Weights of a small self-supervised image encoder: 32-pixel images, depths [2, 2, 4, 2].
Rows from block 3 of a small self-supervised image encoder, named by matrix and row number. Rows with one number belong to one channel. Each number is 500 + 50 x the weight over its row's rms, rounded and kept within 0 to 999. All counts start at 0. Numbers have three digits each. After the name is the row's rms in percent of the matrix's.
Before each channel's rows are labels from the 100 images, of 14976, where the channel reaches its highest value: "lies over" is the class under the peak. Only what is clearly more common there than usual is listed. The data: seven-segment displays showing three digits. In brackets: how many of the 100.
# r30: branch 2 reduce pointwise conv (model.blocks.3.r3.0.weight, 68x272x1x1), inputs 0-90
# b30: branch 2 3x3 conv (model.blocks.3.b3.0.weight, 102x68x3x3, transposed, each kernel summed), outputs 0-101

lies over: screen (81)
r30.40 106:500540500415500500586500587409575500500500423500554500421500500594500591537500593500500569537410573500566500500500401500500500500413586500500427533500568500500553615500500400459413500500625500500581557500500500500500434500500388500500500500547500429500500680500500500500500
b30.40 103:520502500534546470479526487521540480448505440551442461620472454467628573615369442481521493446503402537517541521625463546502479560508523588521488494464542529539370558536525562573481529566500493537505546583454466553476455426537424551522508448481500486532550475526500526582492472544475490452533546550481432474

lies over: surround (97)
r30.10 091:500581500500500622500500500607500500500500500421500500500665443500500464500500500500500500500500451500500626500372500500500500400500570500461500427500500500500500500376500438500448500500392500500500463412500500500500500500500595500521500599500431500500500500440500500519500
b30.10 084:501549455529442499593537579416545442519490458463477532401581528501447484518500497483504562466476532549496552492455475556373524565557386472517523559527486503414329441542437506557604464478422488508511432492472528486547427476468525500560500493445465500533481544459540545543446462475451596452547490494489526421

lies over: screen (90)
r30.35 098:424500500649378500500500500500383546568428500598500500500500500500500613500500500500567500500500500500500458500568500500500500648500500627500500536444500427640500500500500500461500558500500500500500500587500419500500500500589576500500428500536500500500500583376500500500500
b30.35 087:500389509454438513468460561542454531484500413433456543510553434586500500535544365371384441434520519467500481487473534449471504375500512451479432483576447459423492530468458500500500572490526447480563544454432470466514523533530614477534520481500494556571487497500481546498480504380500592500518484512515512420

lies over: screen (95)
r30.14 097:500500500500500500500429500447500500500500500500379395434500590500548500500500500524500500500446500500551575500500358500500539445500639500397443500500554500367352500500441500500500500500500500443500500500392500500589500500359500500500610500500500500500444500500500573461500
b30.14 073:419412529498486514504441500557503447508500562511415535556437500439518483518519491603460602538583532557481430470515460500498476456423507509532474438529517545451500503461490473562566546437481500379523431485584461517404376485496502554516553396426479553575618500581507492595504461495500493514547466572511503502

lies over: surround (100)
r30.21 093:500500600420360469500500500500500500500500500500500437500500500500454500500500500602500500500500500500623500500603423428500500500500562500334407500622500500500500500500500500500672500500500500500500500389500500500500556500500500500500500500648552393500500622630500500500500
b30.21 092:481534495510428501469618518450557509434523492532464490488443504500503521491485458624536508426525318553545459457487521502506562452539543456484657481399419537517491436450475506434467561459465518542571561502403474511477422500437455524438503455460446588437523531507493490583532461531540501478488474506471488539

lies over: screen (78)
r30.42 102:402500500500500500500385500500427500500500416593500441500392561590500500553500373500500500500500500500451500409567532559576500563500545418500500500500500500500500500500500500500500500572500500437500500500500500500500500500500500409500500500603500599500607550500500500604500
b30.42 099:517425486475476434466541478537534579476590612417519548488510474464507564507543443543558516500529492510451496538494470506537473527496543533464471449475535520579500496518528542363457438478482415514391480555422447410491432506481433448418476343488443471534469469449490467546470513508462533425500482484423411401

lies over: screen (100)
r30.59 091:500500500500500500500500500500500396500448500500500500500500420376500500555500500500500500500500582500608500500500500579500500500500500500500500411634500500416500500500538534426500500500500500500500500500552500500625500500500317500500500500577500500500447500401500500500622
b30.59 103:481497444492553615462462545561465497396538526474451431452464481425534462417463473510522421559515532509540500477584549500484415515437486631501475594417528423429461590500505496531372466541502442541468500541523416550462466466506482462519472494567473520509500502468498527459500500497324550509529500458550532497

lies over: surround (97)
r30.45 096:500500500440302500559500567391500500500500500500500500500500456500584366548500500500500500500500500500500500500500428629500500500500500500500500500399500618500439555500500500585435500500500474500585409500360500500500352462375500500500500500500500500570500500500500355500686
b30.45 102:564440513475512543526517552471523564497620460468540456493480522549391453501500560500481417535552491602468575628483517518518511465449556509472456474500475552535638512376628490554530498496447504478469514568578486481526566548492470514504459538522446525500483450553506578465500526510449500430427554515482438388

lies over: screen (77)
r30.0 099:500408500431500500500389500500500500500500560500500500500500500500500500460500568500500427500611500442500500413500500428444500500500500598500500500500587431576577500500500582500378500500588500500500500500500500610466500432435500500659500500445500500660500446500532500600500
b30.0 092:597483517487487493497483441496500526481533524510462559443500476403539459425541427491501309507489546488406471527524456472561541526577534569488539529601519604450527561495474471476423503482480467471493468500518593567501450523531441442500484364515504417392437535529511500528581484474511490458465441464524437456

lies over: screen (70)
r30.27 096:611560422500424330500403500446500596500500500500500500500412500500554500500500500500500500608427421500410568500604425500581435500500597405500500564611500500500500500500500623500500500500500500500500500440500500394500438500404500500500500549500500500500500500500500500500443
b30.27 111:416520500494538413513568487499392535432563475518460633607518517539506559511440548447456581577448588542432463479522454520490514434491577471455466477638511514532485496530505571526553638495495463568505445443486528509550535419489531477479513450524562478544467507495499517591469433533503488485467454579462539466

lies over: surround (98)
r30.36 095:500411402500500500415500500500500500500500500500398500500500451444500500500500500500337557500500405427500500500500500392617500604577557500500500500606500500500414500500500500460500500500424500500500579500406500500500500500500500500546500500500500500500500418500500500500500
b30.36 107:470515510443587410466515555490489561415531507519555538523466468454487505499564428375460454461479506526472524500451482521560530436438383353452462489522502492481420577485537533501529475450450528482484513457499478455622578430469446477486526528419548539436537422491543470481470533583477418502487624519479535542

lies over: surround (98)
r30.20 101:616500434439500500500500500500500565500500500500500500500383500500500385387500500500500500500500363500419579368500500500596408500371451500500500500345500500500500500500500500577539436389500500457454500461500500500425459500500500500500625500500440500500500546500366343500500
b30.20 103:510467436468500523543443427470533495502500455614487482530500460535464488487521602451521403515531516515446525546441507501532528498498510430564445500500503352492512486475556479448600464486537446604456441453546552547504472511487529516491514499414520423409518463489469616520405532455540409468459412577463441388

lies over: screen (76)
r30.34 092:500500500500500500500500500380605500500435429500500500632357500500500500500500425500500500395500500410500420500441500551500500500472500500436500443463500637500500500500500500596400640500500500500500500500500628500500431500500420378419570500500500500500500500446500358500453
b30.34 102:492473500517507554546585500495459471457520429526460465455440481448591407451535548529477502434458471472476556450535464481468497390526531459526463532452496566367408548500498635474506458518438433528448530559500394517564485448518524526489503433459613534494566504457593570459427512575528461480519466455567520551

lies over: screen (80)
r30.25 104:500500500500500500500594500446500348500576500591500500500500500500500437500500302500500500500500500500500556500571500500500441500500500500399437534500500500500500500586500443500500500439500500500500500585500599424500500500581500500500500616500500466500500434500500500500414
b30.25 090:509420530431371467473562539544443545500522538430510477505527471573487449500450492566521541514506655517429485576450573545385508542480472437587525539566442569560537551411431522365446545517525538454531500452479500529512479451529502536511516493513515528569508561451548472490533478427516560466541458458547441534